config.yaml
text_encoder_causal: false
text_encoder_activation: "gelu"
text_encoder_bias: "all"
text_encoder_inner_norm: false
beta1: 0.95
eps: 1e-08
precondition_frequency: 10
max_precond_dim: 1024
adamw_lr_other_params: 0.002
adamw_weight_decay_other_params: 0.05
Rows from block 2 of the text encoder, named by matrix and row number. Rows with one number belong to one neuron. Each number is 50 + 10 x the weight over the matrix's rms, rounded and kept within 0 to 99. All counts start at 0.
# fc1: MLP up (text_encoder.blocks.2.mlp.fc1.weight, 1152x192), inputs 128-191
# fc2: MLP down (text_encoder.blocks.2.mlp.fc2.weight, 192x1152, transposed), outputs 128-191
fc1.457:49 54 38 58 56 53 47 76 64 48 35 57 59 40 40 65 40 39 51 78 55 47 62 55 37 55 40 60 49 54 54 46 40 52 43 58 45 55 49 67 47 45 28 48 36 41 44 63 54 57 47 52 47 59 49 48 54 42 53 49 51 39 42 57
fc2.457:54 56 60 42 62 46 43 65 42 48 51 57 50 49 47 53 59 45 53 62 63 55 41 60 40 63 56 60 44 51 54 57 41 46 50 55 43 61 44 61 41 37 23 54 49 43 50 58 44 57 46 52 46 42 56 55 45 62 47 49 33 46 65 40
fc1.458:45 45 43 54 53 52 45 60 55 53 57 40 48 51 48 51 60 48 40 60 43 47 62 50 52 38 57 54 53 48 40 52 63 46 48 49 47 62 50 51 53 66 64 55 54 45 50 44 53 47 41 52 37 56 46 48 50 36 65 38 41 53 52 45
fc2.458:33 49 50 33 39 57 47 59 49 44 42 52 53 41 47 54 52 77 44 49 41 32 65 61 42 61 44 50 72 66 40 50 49 48 43 59 42 55 46 53 54 49 61 36 61 46 50 49 41 61 46 59 39 44 49 59 56 47 31 52 54 50 45 47
fc1.459:63 48 36 42 55 50 31 54 48 54 62 50 46 50 47 52 53 46 50 55 50 39 49 48 56 59 61 50 52 48 37 44 52 63 45 59 56 40 56 56 50 69 37 36 40 43 33 49 48 54 48 57 63 44 45 33 44 62 45 47 50 57 71 54
fc2.459:52 59 60 39 39 37 65 44 56 40 62 39 61 49 65 37 40 69 62 52 60 57 35 62 48 58 41 49 40 52 55 46 53 55 51 56 38 52 47 46 47 38 41 59 58 55 65 45 57 51 53 54 38 50 54 55 66 50 40 55 36 40 56 49
fc1.460:53 55 44 50 46 65 59 50 40 45 64 64 42 52 47 57 57 45 37 54 55 59 44 50 54 47 47 56 56 48 48 47 47 43 43 51 49 54 58 48 44 33 44 51 57 58 50 48 51 51 49 44 34 56 34 55 53 35 54 50 41 51 55 42
fc2.460:54 50 60 54 41 40 54 44 37 46 45 51 44 47 63 55 53 37 46 55 44 63 50 46 55 58 47 61 60 48 66 59 67 47 60 65 44 51 63 60 62 46 41 44 57 49 40 53 49 45 35 50 55 52 35 61 48 47 60 61 59 43 42 38
fc1.461:67 47 46 39 51 36 56 52 45 51 49 21 60 56 55 58 26 61 60 72 52 39 42 44 49 35 58 41 60 55 68 48 44 53 54 54 47 45 31 54 31 50 43 49 44 59 48 55 61 37 88 47 38 51 49 57 42 26 49 48 41 46 39 40
fc2.461:56 49 53 46 52 35 45 47 41 63 57 45 53 47 30 62 32 46 55 60 37 48 49 52 49 34 57 58 59 44 56 49 39 39 69 50 59 36 57 50 51 66 45 32 52 65 49 53 52 39 55 46 61 46 65 46 48 40 48 54 44 38 50 61
fc1.462:42 38 48 62 48 46 68 40 47 61 29 48 56 64 48 42 61 59 56 42 73 45 47 44 34 56 58 64 46 59 41 48 64 45 46 52 40 44 42 57 54 40 56 34 75 39 49 54 39 54 49 41 55 59 45 55 47 46 59 53 47 43 44 60
fc2.462:58 43 60 35 55 40 52 51 54 42 51 47 43 34 38 42 56 43 67 53 56 53 56 58 69 49 49 46 52 38 56 51 36 53 50 61 64 54 64 50 36 59 40 56 36 58 46 53 49 43 54 53 45 49 53 61 49 47 48 52 53 58 63 50
fc1.463:38 61 68 47 47 54 51 56 48 52 54 41 41 43 47 49 40 56 44 61 48 58 61 41 56 58 51 32 55 55 51 63 55 49 39 52 65 45 63 58 53 49 47 38 42 60 31 46 59 43 62 43 46 60 54 46 40 46 55 41 47 57 59 57
fc2.463:32 64 56 41 42 70 52 54 44 56 46 45 50 64 66 33 54 49 40 63 56 45 59 28 47 43 59 46 42 48 66 54 54 44 35 73 56 62 61 41 54 48 39 50 54 52 46 45 40 54 64 43 53 60 58 63 55 63 54 27 45 64 73 45
fc1.464:45 50 49 58 48 45 41 40 47 63 62 52 53 54 42 46 52 44 49 50 49 33 62 53 58 37 41 49 53 40 35 63 47 49 44 64 69 44 48 32 62 53 41 31 50 50 43 45 40 53 52 55 57 42 45 47 39 49 52 56 48 47 39 56
fc2.464:54 41 48 59 50 56 59 60 53 50 50 58 55 48 52 60 47 54 47 55 39 60 49 48 55 53 54 45 46 47 50 37 55 63 58 44 52 57 49 58 47 50 55 52 41 45 58 61 59 47 43 46 55 60 50 42 53 51 46 56 47 42 52 60
fc1.465:54 57 29 45 64 47 57 68 41 40 43 88 62 63 61 39 68 37 46 26 65 48 62 35 39 61 51 48 63 36 59 23 57 34 53 29 79 44 57 52 36 56 67 38 57 74 65 63 39 52 43 68 37 67 54 58 74 39 41 65 68 38 47 48
fc2.465:54 49 70 59 40 43 44 32 58 65 53 10 48 35 45 54 27 67 60 76 50 51 54 56 54 43 44 50 38 56 39 67 56 60 46 61 32 59 50 50 70 42 37 54 27 28 40 46 64 48 49 25 60 18 41 53 21 64 61 36 27 47 66 39
fc1.466:46 63 34 56 46 50 33 60 48 44 42 57 51 61 52 58 42 40 45 74 55 45 31 51 73 52 40 50 55 39 33 56 34 50 56 44 68 63 51 43 46 46 47 48 45 45 53 47 49 55 61 48 48 49 46 51 44 38 40 46 55 33 57 48
fc2.466:51 47 35 57 59 59 48 56 61 36 44 48 62 48 68 56 57 48 28 62 51 37 48 53 50 57 56 54 33 55 50 51 46 62 43 60 51 64 57 56 51 47 54 67 48 49 68 54 48 48 44 49 46 44 52 68 53 46 53 49 59 45 50 44
fc1.467:41 52 43 50 40 51 58 31 44 50 61 54 53 54 53 55 42 47 45 62 44 32 45 75 34 44 62 56 56 47 55 51 62 52 37 45 46 50 34 28 34 50 51 53 60 48 49 31 41 52 63 56 39 42 61 50 58 58 41 70 61 52 46 57
fc2.467:56 50 43 48 59 57 60 16 39 37 54 61 35 57 48 46 52 54 55 71 43 41 59 51 42 50 55 63 52 59 51 40 49 49 62 50 40 55 41 59 38 45 41 59 37 56 38 52 54 39 56 62 45 39 69 47 49 57 51 42 38 57 56 53
fc1.468:34 54 43 40 54 19 94 61 45 26 56 71 61 55 66 66 65 41 48 49 52 71 23 41 33 47 43 84 51 49 53 35 72 54 60 57 40 48 58 57 26 32 49 47 47 49 53 46 48 74 54 47 76 63 55 68 43 45 49 50 24 33 45 64
fc2.468:65 58 53 50 42 69 20 45 62 65 44 26 40 45 37 33 38 61 50 52 50 35 74 55 55 45 45 23 53 49 45 57 36 51 34 50 60 55 38 45 75 62 56 58 48 50 41 54 53 38 42 55 32 42 46 34 61 57 50 52 71 60 52 34
fc1.469:24 52 32 45 54 49 44 54 42 36 88 69 44 82 72 35 45 49 20 57 84 32 37 44 52 45 51 60 33 34 52 52 20 49 69 31 53 45 37 26 49 65 38 43 63 66 58 40 52 66 65 48 53 63 33 50 60 32 37 62 41 68 69 23
fc2.469:81 46 70 50 42 50 48 48 54 57 14 24 60 14 36 69 59 45 66 45 21 61 72 55 58 56 42 28 59 61 51 53 74 56 26 70 57 47 71 74 40 32 57 52 30 32 35 62 49 32 37 43 44 46 61 48 34 64 71 46 51 38 34 67
fc1.470:56 46 60 49 60 45 46 42 56 52 49 60 44 56 39 46 65 61 56 34 55 37 54 40 47 43 47 46 52 59 53 55 61 33 33 62 61 63 43 33 53 40 46 53 55 51 57 56 43 62 61 56 32 41 47 38 52 48 57 52 51 46 45 55
fc2.470:46 46 41 27 31 48 49 53 49 41 51 46 50 54 66 60 54 56 57 44 27 38 45 52 51 54 49 39 38 65 53 59 53 63 45 49 43 43 55 42 41 50 45 46 38 33 47 60 55 48 41 54 64 48 66 60 45 54 52 35 38 44 37 46
fc1.471:75 50 48 63 44 53 35 58 54 51 56 37 59 31 43 49 64 51 40 51 48 58 50 49 51 42 52 54 69 74 42 48 37 51 43 53 51 44 45 46 59 47 52 50 51 46 52 51 38 63 32 48 58 51 59 47 55 48 61 72 39 54 56 30
fc2.471:35 48 49 40 58 52 62 49 42 50 44 50 44 61 57 52 31 53 58 51 49 44 54 54 57 54 50 55 29 34 60 55 55 59 60 54 44 56 44 49 48 63 53 54 41 45 61 49 46 40 57 49 43 50 36 52 56 47 41 43 58 38 46 55
fc1.472:61 53 54 54 44 41 44 48 63 56 49 51 61 62 49 49 55 35 45 54 42 45 67 54 43 41 53 53 64 48 42 38 47 61 37 65 58 49 43 37 51 57 46 45 57 58 54 57 48 51 48 49 47 43 32 48 45 57 53 63 53 57 49 54
fc2.472:50 46 43 47 51 45 62 50 54 45 53 57 61 46 58 58 44 51 65 42 48 57 49 46 55 56 42 31 46 50 48 49 49 48 47 50 47 55 44 62 41 49 55 45 35 45 46 50 50 46 45 55 51 65 61 47 42 56 49 46 48 37 46 50
fc1.473:45 41 49 39 52 48 41 46 46 58 62 39 56 43 64 40 57 52 52 54 46 46 60 51 43 36 58 69 57 56 55 38 38 58 69 42 55 59 40 42 50 51 58 57 58 44 47 50 53 45 59 44 63 48 42 51 50 64 56 48 59 58 58 44
fc2.473:53 48 52 58 60 37 59 59 54 55 46 51 59 58 55 60 41 55 63 58 47 49 53 51 55 60 46 50 49 49 37 60 60 50 35 54 49 46 56 60 41 56 52 49 49 52 67 51 47 49 52 48 39 40 44 45 56 33 43 57 54 42 58 50
fc1.474:65 41 52 57 56 30 46 57 57 59 53 53 62 69 46 46 51 50 77 53 63 38 61 18 68 38 64 47 73 40 36 30 47 58 54 43 59 57 33 49 65 31 60 51 54 46 45 36 55 73 48 56 54 41 55 73 59 46 31 77 45 48 45 61
fc2.474:40 53 58 35 53 59 45 40 51 48 53 57 36 34 46 60 38 51 32 53 44 53 40 89 35 67 27 58 22 46 59 65 60 30 47 72 47 38 59 44 25 77 41 63 48 58 56 69 45 27 43 44 49 66 29 34 38 57 72 25 46 49 67 42
fc1.475:53 31 43 48 47 63 66 34 46 73 43 39 74 66 64 53 45 57 37 44 68 53 57 35 69 31 35 61 59 46 24 65 36 40 59 45 51 65 51 78 57 66 33 68 53 45 53 36 42 57 32 55 44 60 45 27 61 45 62 70 56 43 60 29
fc2.475:47 69 58 53 61 48 49 70 59 34 68 46 40 38 40 33 57 39 64 48 34 57 51 62 25 66 57 27 51 58 85 37 61 53 29 58 50 44 40 28 47 36 72 25 54 68 52 68 60 40 60 41 57 34 53 61 47 51 31 29 52 45 42 77
fc1.476:61 27 30 51 50 51 50 64 49 53 65 50 44 49 43 52 56 45 52 45 45 59 46 35 36 48 66 49 54 56 46 52 73 59 53 70 53 78 66 45 39 47 39 44 52 54 59 61 44 45 50 52 52 47 53 58 55 44 61 59 58 47 52 48
fc2.476:56 61 57 55 60 57 52 63 58 65 47 33 48 62 55 37 40 65 52 57 23 64 50 40 48 66 57 47 50 43 58 55 54 36 41 59 44 58 48 44 43 45 35 57 66 65 63 43 44 45 58 56 44 50 66 53 53 42 43 57 62 49 55 54
fc1.477:60 78 43 46 48 54 38 52 51 46 17 58 26 66 72 48 55 43 54 48 51 65 46 57 49 39 64 42 54 60 26 41 53 55 60 43 41 41 40 43 59 52 63 55 28 51 59 47 45 70 69 84 64 37 50 67 68 59 51 50 59 63 45 39
fc2.477:44 28 53 43 46 47 59 46 53 60 78 37 65 37 34 52 47 50 52 49 59 41 48 45 57 57 45 58 41 49 70 53 46 51 45 56 67 53 67 53 45 52 42 41 70 51 55 51 52 38 34 16 40 56 54 44 41 48 49 51 43 29 53 58
fc1.478:56 84 55 52 34 36 50 40 60 53 44 61 51 33 48 44 45 39 58 40 50 60 65 55 47 46 55 66 52 61 78 37 50 53 67 74 49 64 78 35 63 54 56 33 40 35 51 59 74 38 60 58 35 51 46 27 70 45 50 47 44 55 53 56
fc2.478:38 30 45 55 57 61 49 59 53 49 59 34 49 61 50 50 54 51 50 54 38 49 41 42 59 44 49 29 45 41 29 56 46 45 33 31 58 46 22 47 35 57 43 69 65 63 42 46 34 59 44 62 56 58 62 64 36 59 57 47 52 31 52 46
fc1.479:55 64 62 59 46 74 53 44 63 57 51 43 57 63 58 64 43 47 45 35 59 57 51 60 35 46 56 60 52 67 47 51 50 44 53 67 48 60 59 48 68 44 25 65 48 65 67 41 45 47 52 51 49 38 44 64 56 42 43 64 49 26 36 56
fc2.479:47 52 46 57 51 45 45 33 45 51 34 58 53 47 61 53 44 45 41 54 64 71 59 51 44 55 62 56 54 59 61 47 43 44 57 49 46 62 67 53 47 32 33 47 53 68 56 42 52 37 57 52 60 58 58 57 73 56 49 43 50 59 53 46
fc1.480:52 47 42 43 48 55 57 46 48 37 44 54 43 46 60 47 39 39 49 39 52 27 59 45 59 60 56 40 44 46 46 56 38 62 45 20 73 58 48 47 64 54 40 49 33 51 59 58 55 45 56 47 40 50 39 68 52 50 51 54 50 45 52 65
fc2.480:52 63 54 44 38 50 58 54 38 54 51 56 60 46 38 58 53 51 30 69 62 61 42 41 54 43 46 39 39 52 53 44 31 63 64 39 51 43 63 58 52 44 61 40 41 44 58 51 53 54 50 72 41 59 49 49 63 54 53 40 36 50 46 49
fc1.481:57 55 49 67 44 66 61 54 52 53 53 50 52 48 47 51 54 45 43 67 52 37 65 67 39 50 52 49 45 41 48 44 57 61 45 63 55 52 53 45 44 40 49 55 44 47 44 54 46 54 62 35 52 49 43 47 45 48 54 40 35 45 55 41
fc2.481:40 47 59 36 36 45 52 58 44 51 45 60 51 47 47 37 56 54 53 44 63 56 46 36 43 45 42 53 51 41 59 63 50 38 50 49 46 60 51 51 50 53 58 58 52 41 53 51 51 55 52 70 46 54 50 43 44 72 52 54 53 39 40 67
fc1.482:61 64 51 45 65 42 51 27 46 61 51 67 32 67 58 48 35 45 59 56 54 56 57 41 47 53 30 65 27 59 37 69 30 71 43 54 50 43 50 49 46 66 44 69 61 43 57 51 33 64 55 45 63 55 41 48 26 35 51 38 54 30 61 46
fc2.482:43 34 56 47 28 50 55 68 61 40 48 24 56 20 39 52 64 43 40 48 48 44 47 58 49 48 65 36 70 51 59 44 65 34 50 48 50 51 50 62 52 33 59 23 33 56 40 48 73 33 45 57 34 51 62 59 65 66 50 69 41 63 41 58
fc1.483:39 40 50 39 51 46 56 37 34 48 57 30 76 57 42 36 60 30 32 58 55 65 59 45 38 68 38 35 44 45 53 38 68 54 69 47 55 41 98 35 36 36 51 28 41 63 58 50 54 61 61 25 35 26 36 65 60 38 47 40 67 48 33 47
fc2.483:60 54 49 49 46 55 40 67 73 56 45 62 29 49 59 65 37 65 63 43 43 40 46 46 61 35 61 60 56 53 51 62 33 53 29 54 52 63 05 67 57 55 53 69 67 47 34 59 39 45 37 72 62 68 61 45 51 58 49 59 40 54 67 57
fc1.484:47 56 34 34 44 57 61 47 50 49 65 57 51 48 51 58 59 49 48 65 57 51 44 58 37 58 66 30 71 41 41 43 42 50 44 36 45 62 46 45 45 48 46 47 49 37 45 62 58 39 33 44 43 51 34 39 50 38 65 43 39 50 52 44
fc2.484:58 50 45 44 39 54 39 69 49 51 66 58 48 36 53 50 58 51 34 70 51 50 49 46 57 62 63 40 47 39 59 44 33 54 46 37 55 64 46 47 42 47 69 47 46 48 59 57 48 56 31 60 43 55 32 54 55 47 55 31 44 52 49 47
fc1.485:49 52 50 48 54 55 46 44 41 55 56 64 62 53 53 52 56 38 54 56 43 54 57 45 42 43 39 52 49 45 38 53 45 42 42 52 50 62 55 56 50 55 43 45 59 54 51 44 39 63 54 37 46 63 53 49 58 59 49 49 37 58 52 55
fc2.485:52 46 65 50 35 51 46 72 49 46 55 50 53 51 33 54 49 46 50 54 60 49 33 47 47 47 42 49 37 37 62 37 47 52 61 57 45 43 47 49 60 65 52 56 35 41 35 44 52 55 65 59 41 52 49 44 38 52 56 44 31 34 56 67
fc1.486:49 43 58 54 43 47 46 49 51 49 56 58 52 56 58 52 48 48 58 55 45 45 50 50 53 52 55 45 56 45 48 51 50 55 36 48 56 53 45 47 54 50 66 49 48 49 49 52 32 57 56 49 58 42 56 43 55 56 56 54 33 55 52 53
fc2.486:54 40 57 42 37 49 55 52 53 50 58 58 56 49 56 51 54 56 62 51 55 41 62 50 57 57 43 50 45 43 55 51 48 52 59 66 54 53 52 51 59 52 53 60 48 46 49 52 54 52 44 48 47 53 49 47 54 50 50 57 51 40 56 53
fc1.487:52 62 48 59 35 57 44 46 55 54 50 39 45 55 38 44 54 46 44 50 52 41 51 57 41 48 43 43 43 61 47 44 55 65 43 50 56 54 34 49 61 55 55 38 54 42 44 59 49 51 38 52 43 46 52 60 43 55 62 43 44 53 51 54
fc2.487:60 41 53 47 48 44 55 54 45 59 58 60 48 39 56 35 50 55 46 47 56 57 55 42 52 47 54 43 53 35 51 51 54 49 56 44 42 49 61 44 47 44 48 67 54 51 49 45 50 54 64 52 52 65 42 36 51 50 30 62 48 38 43 62
fc1.488:43 61 49 46 54 56 44 44 49 42 51 42 41 44 46 59 53 46 46 66 58 47 41 59 44 53 51 53 42 48 46 47 43 58 55 39 55 57 51 61 65 41 47 54 36 52 42 63 43 59 45 34 47 42 49 54 37 39 56 69 47 42 54 39
fc2.488:48 52 38 46 49 54 59 54 51 48 47 55 60 47 54 60 56 55 35 66 47 42 56 47 50 60 60 58 37 56 44 43 38 70 54 49 52 52 48 58 52 46 55 52 51 44 63 52 48 51 37 64 40 47 54 52 43 59 42 45 55 44 61 49
fc1.489:56 58 45 50 34 46 54 42 42 56 48 68 44 50 49 53 55 51 57 51 54 45 51 63 40 41 51 46 46 38 44 61 49 47 45 44 46 45 51 51 42 47 54 42 43 47 49 58 57 42 58 56 56 61 44 56 51 65 56 54 43 53 52 62
fc2.489:52 41 60 44 54 50 58 61 46 58 63 55 51 50 45 40 45 54 50 52 55 39 55 42 51 53 46 57 54 54 53 51 52 51 57 64 58 49 43 61 55 55 41 58 51 46 51 57 44 61 41 49 50 49 48 56 44 40 54 57 49 41 53 50
fc1.490:55 53 45 41 49 50 27 79 54 46 64 41 59 47 49 48 59 46 57 54 53 39 71 39 46 62 56 58 61 48 58 50 42 49 53 62 68 52 52 51 54 42 58 56 45 56 51 42 60 58 56 61 28 43 49 59 53 48 60 42 42 54 51 59
fc2.490:39 59 49 42 48 44 53 45 46 34 54 54 62 43 67 61 39 70 57 64 46 41 53 66 40 46 34 43 54 66 51 48 53 37 55 44 33 58 45 50 43 49 57 44 45 46 52 41 40 53 56 61 58 56 51 56 54 46 37 65 33 50 41 43
fc1.491:57 57 51 66 53 53 45 51 54 36 68 56 46 56 51 41 50 49 50 54 47 53 41 51 51 59 42 63 54 48 47 56 46 49 43 39 53 56 37 40 52 54 49 45 39 39 48 51 44 73 41 55 53 48 55 54 51 36 55 49 54 46 53 43
fc2.491:61 58 52 41 56 48 41 79 43 45 39 63 59 66 43 34 62 50 59 48 58 39 49 50 39 55 54 58 52 50 41 54 47 59 53 54 52 64 62 60 38 41 41 60 38 50 48 68 52 51 50 69 50 57 51 57 38 44 50 66 44 38 49 59
fc1.492:44 44 47 52 46 49 52 43 52 55 62 51 52 58 44 50 49 47 49 56 47 43 54 56 52 45 41 57 50 47 34 41 52 49 48 50 53 51 48 43 55 60 46 41 40 51 54 48 38 45 47 51 49 47 52 56 43 54 58 52 39 47 58 57
fc2.492:42 43 47 48 51 48 47 56 62 52 58 51 53 52 51 52 47 55 56 43 60 48 58 47 45 57 40 44 52 42 42 43 49 57 54 51 54 50 41 54 57 49 60 55 43 48 52 49 57 45 47 55 39 61 52 48 51 48 41 60 57 38 50 59
fc1.493:47 35 49 35 51 44 35 52 45 52 64 49 60 59 57 40 45 44 64 54 55 36 54 65 55 50 56 47 64 40 53 39 43 43 24 53 50 54 50 51 62 49 60 45 46 50 55 55 46 30 43 39 53 55 39 58 49 48 59 62 37 44 47 70
fc2.493:49 49 56 63 47 47 60 57 57 53 60 55 46 42 51 49 54 45 53 49 55 41 58 46 59 58 44 44 38 45 52 53 49 44 60 66 51 50 51 46 55 49 43 57 48 55 47 52 48 60 51 60 47 48 52 46 55 57 46 46 54 38 64 52
fc1.494:46 52 49 52 60 55 48 57 61 38 61 65 26 73 52 37 69 53 40 52 38 54 42 48 69 55 38 45 65 43 49 71 46 59 33 38 57 56 56 33 52 34 35 39 40 43 49 35 60 57 43 59 58 46 41 48 42 49 39 58 45 43 43 39
fc2.494:48 61 54 65 47 51 49 59 49 34 46 57 67 66 50 36 49 51 28 52 44 37 34 43 62 53 35 54 44 52 38 48 47 66 54 43 49 59 56 50 46 32 48 50 38 44 53 48 64 37 24 63 69 60 41 56 44 29 39 41 74 29 20 50
fc1.495:61 57 36 62 60 35 24 59 61 45 47 42 45 61 50 49 47 53 54 51 26 46 47 50 50 48 32 49 41 46 32 49 51 49 54 32 41 56 59 42 54 47 43 61 44 57 48 48 50 43 38 48 39 38 56 73 42 46 58 49 57 22 34 62
fc2.495:42 60 36 55 61 46 44 42 51 42 37 49 51 43 45 31 60 65 45 45 46 53 46 50 57 57 46 63 42 70 43 57 67 56 34 53 46 67 80 39 44 37 56 52 45 54 54 48 71 42 47 56 41 47 60 60 54 40 55 33 51 32 51 53
fc1.496:49 44 40 52 53 39 30 54 56 47 46 53 55 65 44 49 46 42 44 53 46 58 58 57 42 51 55 53 56 49 47 55 35 50 48 57 45 57 53 44 45 62 48 49 55 42 54 42 55 40 59 54 52 41 36 48 45 54 52 54 37 55 57 42
fc2.496:61 50 54 52 55 51 55 52 45 61 46 56 55 41 56 46 61 55 53 53 52 43 57 49 47 59 46 51 58 55 38 54 56 52 52 58 55 43 38 59 49 52 53 61 43 56 38 58 44 67 46 50 37 47 57 64 46 52 56 53 54 38 62 51
fc1.497:36 58 57 66 51 41 38 63 35 70 57 72 57 67 58 67 35 62 49 50 49 60 51 69 63 37 55 71 42 49 58 51 35 49 50 57 52 53 50 38 44 55 41 42 40 48 32 36 59 68 60 44 54 27 58 63 44 44 37 47 59 52 50 68
fc2.497:61 43 52 38 48 59 52 44 63 37 37 36 42 32 41 33 60 36 48 50 46 34 59 29 43 61 34 37 54 51 45 58 64 52 49 54 48 49 51 73 60 52 64 55 60 42 63 68 34 29 35 57 44 79 49 42 64 60 50 59 36 35 58 39
fc1.498:70 51 76 43 61 60 49 57 54 55 39 60 36 48 19 54 36 35 83 52 36 59 27 56 37 51 60 48 59 55 45 32 48 67 51 47 79 52 37 31 61 64 57 41 39 46 07 71 45 50 55 63 48 28 49 70 40 65 58 51 62 49 69 42
fc2.498:45 46 24 50 52 44 53 44 47 48 62 47 64 47 71 46 65 67 23 55 62 37 63 34 66 46 39 52 44 53 46 65 62 30 53 55 18 51 54 69 41 48 48 70 62 53 66 39 44 55 42 46 57 69 50 32 55 37 42 51 44 45 40 60
fc1.499:48 56 47 51 60 46 40 37 61 54 39 58 58 43 44 54 56 40 63 58 64 45 46 61 47 52 58 63 43 64 62 53 56 53 46 48 53 53 32 50 42 55 41 49 52 43 60 60 56 49 56 50 55 60 45 62 60 62 53 61 62 38 56 63
fc2.499:58 61 53 42 65 45 52 59 43 54 35 62 61 51 45 34 55 42 57 53 63 55 54 69 40 57 47 54 50 65 46 58 38 56 40 54 61 57 33 61 30 56 39 73 43 42 47 69 30 58 63 58 45 55 50 59 41 60 45 62 17 40 56 48
fc1.500:57 54 39 51 37 47 44 55 57 52 45 67 45 56 52 60 64 40 41 44 49 45 55 55 41 47 54 44 57 44 55 58 58 47 32 45 49 51 45 46 59 49 46 41 51 52 62 59 39 51 54 50 44 54 45 50 50 51 56 51 28 50 46 53
fc2.500:57 45 59 47 46 51 52 53 45 56 59 56 50 47 51 42 51 58 56 46 57 50 52 49 50 40 42 57 54 49 48 52 53 48 53 67 44 52 50 54 51 47 55 61 49 44 47 45 52 51 50 51 46 53 51 46 50 51 47 52 51 44 53 57
fc1.501:50 64 27 47 63 30 54 55 40 53 40 54 49 41 51 46 38 49 34 46 51 61 48 49 41 54 53 50 40 55 53 59 42 63 35 54 68 53 47 53 65 51 52 51 50 42 47 41 45 71 55 57 62 43 40 37 38 60 44 51 44 46 55 64
fc2.501:52 41 50 63 48 45 52 52 52 40 38 48 69 39 50 60 51 51 38 48 62 26 44 64 46 60 65 60 46 56 45 59 53 46 52 59 42 58 44 39 55 51 62 66 52 53 54 45 45 55 38 45 42 42 50 70 52 52 45 43 50 48 52 58
fc1.502:54 48 41 60 55 50 44 61 44 36 59 62 61 58 38 52 52 53 46 50 53 70 51 59 51 50 48 55 51 30 52 56 47 62 38 52 55 57 57 44 40 43 54 44 46 49 31 40 45 54 48 44 49 48 49 55 57 47 45 44 37 50 57 48
fc2.502:52 59 62 42 37 44 48 60 51 59 64 55 48 43 44 53 50 43 56 46 51 50 40 43 38 37 52 53 38 45 50 46 49 53 62 63 44 58 48 56 61 56 48 53 53 51 48 46 46 40 48 51 46 46 65 45 40 50 40 65 53 35 51 59
fc1.503:68 57 36 49 52 59 50 45 47 28 50 58 56 47 70 64 68 62 64 37 39 44 56 80 59 45 64 81 47 68 54 32 38 44 36 60 18 48 29 32 43 33 53 60 43 51 45 13 51 57 40 43 83 64 44 28 44 49 49 68 53 41 77 66
fc2.503:26 42 69 55 53 37 60 53 49 69 45 36 54 56 34 43 22 34 38 63 64 50 31 18 34 54 33 29 55 37 47 62 62 50 68 34 83 55 60 65 51 75 49 47 63 38 42 85 49 52 56 58 18 36 58 69 50 56 49 49 49 48 21 35
fc1.504:49 58 49 51 45 50 51 45 54 51 50 47 54 55 43 54 51 52 50 50 47 52 52 51 51 44 53 48 50 43 41 47 48 55 47 43 51 55 48 44 56 54 56 46 52 53 52 50 58 48 58 39 50 52 53 49 40 53 58 52 48 47 52 54
fc2.504:54 53 45 52 47 58 48 59 55 51 54 52 68 61 34 54 49 48 37 51 45 41 36 47 51 44 40 36 34 41 40 31 48 66 56 46 62 64 50 43 50 57 59 48 39 47 65 50 57 43 46 49 47 57 49 38 30 44 56 51 56 32 34 63
fc1.505:71 94 24 65 47 34 57 31 65 54 52 49 65 50 72 56 60 74 35 41 60 69 57 49 62 57 50 49 71 80 55 20 49 41 72 52 51 47 36 65 40 48 54 76 49 38 78 70 36 63 47 44 61 32 61 68 36 55 57 61 49 62 59 53
fc2.505:28 12 78 31 59 62 48 71 46 45 47 46 41 48 32 42 50 24 66 55 38 42 34 57 26 41 39 50 39 20 43 70 52 47 22 53 50 61 59 37 57 57 61 30 52 61 26 26 63 39 59 62 42 69 43 32 65 46 43 46 50 36 35 38
fc1.506:63 43 44 64 60 48 49 64 54 44 48 34 56 58 55 77 50 60 52 82 64 47 62 48 59 37 49 67 46 39 38 53 55 36 38 43 38 78 36 62 47 64 56 56 50 45 63 45 44 47 40 51 75 52 34 44 55 76 68 32 63 52 63 36
fc2.506:38 61 57 48 39 52 46 43 48 58 52 64 53 41 41 26 45 42 49 28 38 44 44 47 38 62 48 33 62 60 53 42 52 63 59 54 62 26 64 48 62 41 47 48 43 58 45 62 49 55 48 46 35 53 63 62 54 39 39 73 29 45 41 71
fc1.507:51 72 34 33 67 88 78 39 47 50 48 52 38 43 33 48 52 71 53 43 57 42 23 64 42 60 39 25 45 51 41 64 49 48 54 19 38 27 40 67 58 66 52 56 76 37 32 49 68 48 29 58 49 66 56 67 57 58 43 55 28 45 36 58
fc2.507:59 20 61 72 40 00 32 59 53 46 55 46 65 58 65 46 50 37 42 55 35 53 64 34 57 44 56 74 55 49 57 41 59 57 46 86 67 76 44 31 33 39 44 53 18 63 67 53 27 59 62 34 41 44 34 30 40 33 53 40 73 61 66 43
fc1.508:45 58 72 36 61 48 59 57 50 53 61 52 45 42 38 55 50 44 49 45 65 34 57 37 54 49 46 49 61 55 40 41 53 54 45 62 49 52 49 42 44 45 50 44 40 63 41 58 62 46 45 42 60 37 49 28 39 52 28 43 35 54 47 46
fc2.508:47 54 51 37 56 59 42 60 41 38 50 42 62 28 47 52 46 43 51 45 64 48 57 47 68 50 56 48 70 45 46 50 63 54 58 41 46 54 59 53 44 41 58 57 54 63 41 37 64 49 38 33 70 58 44 31 58 46 38 44 30 49 47 48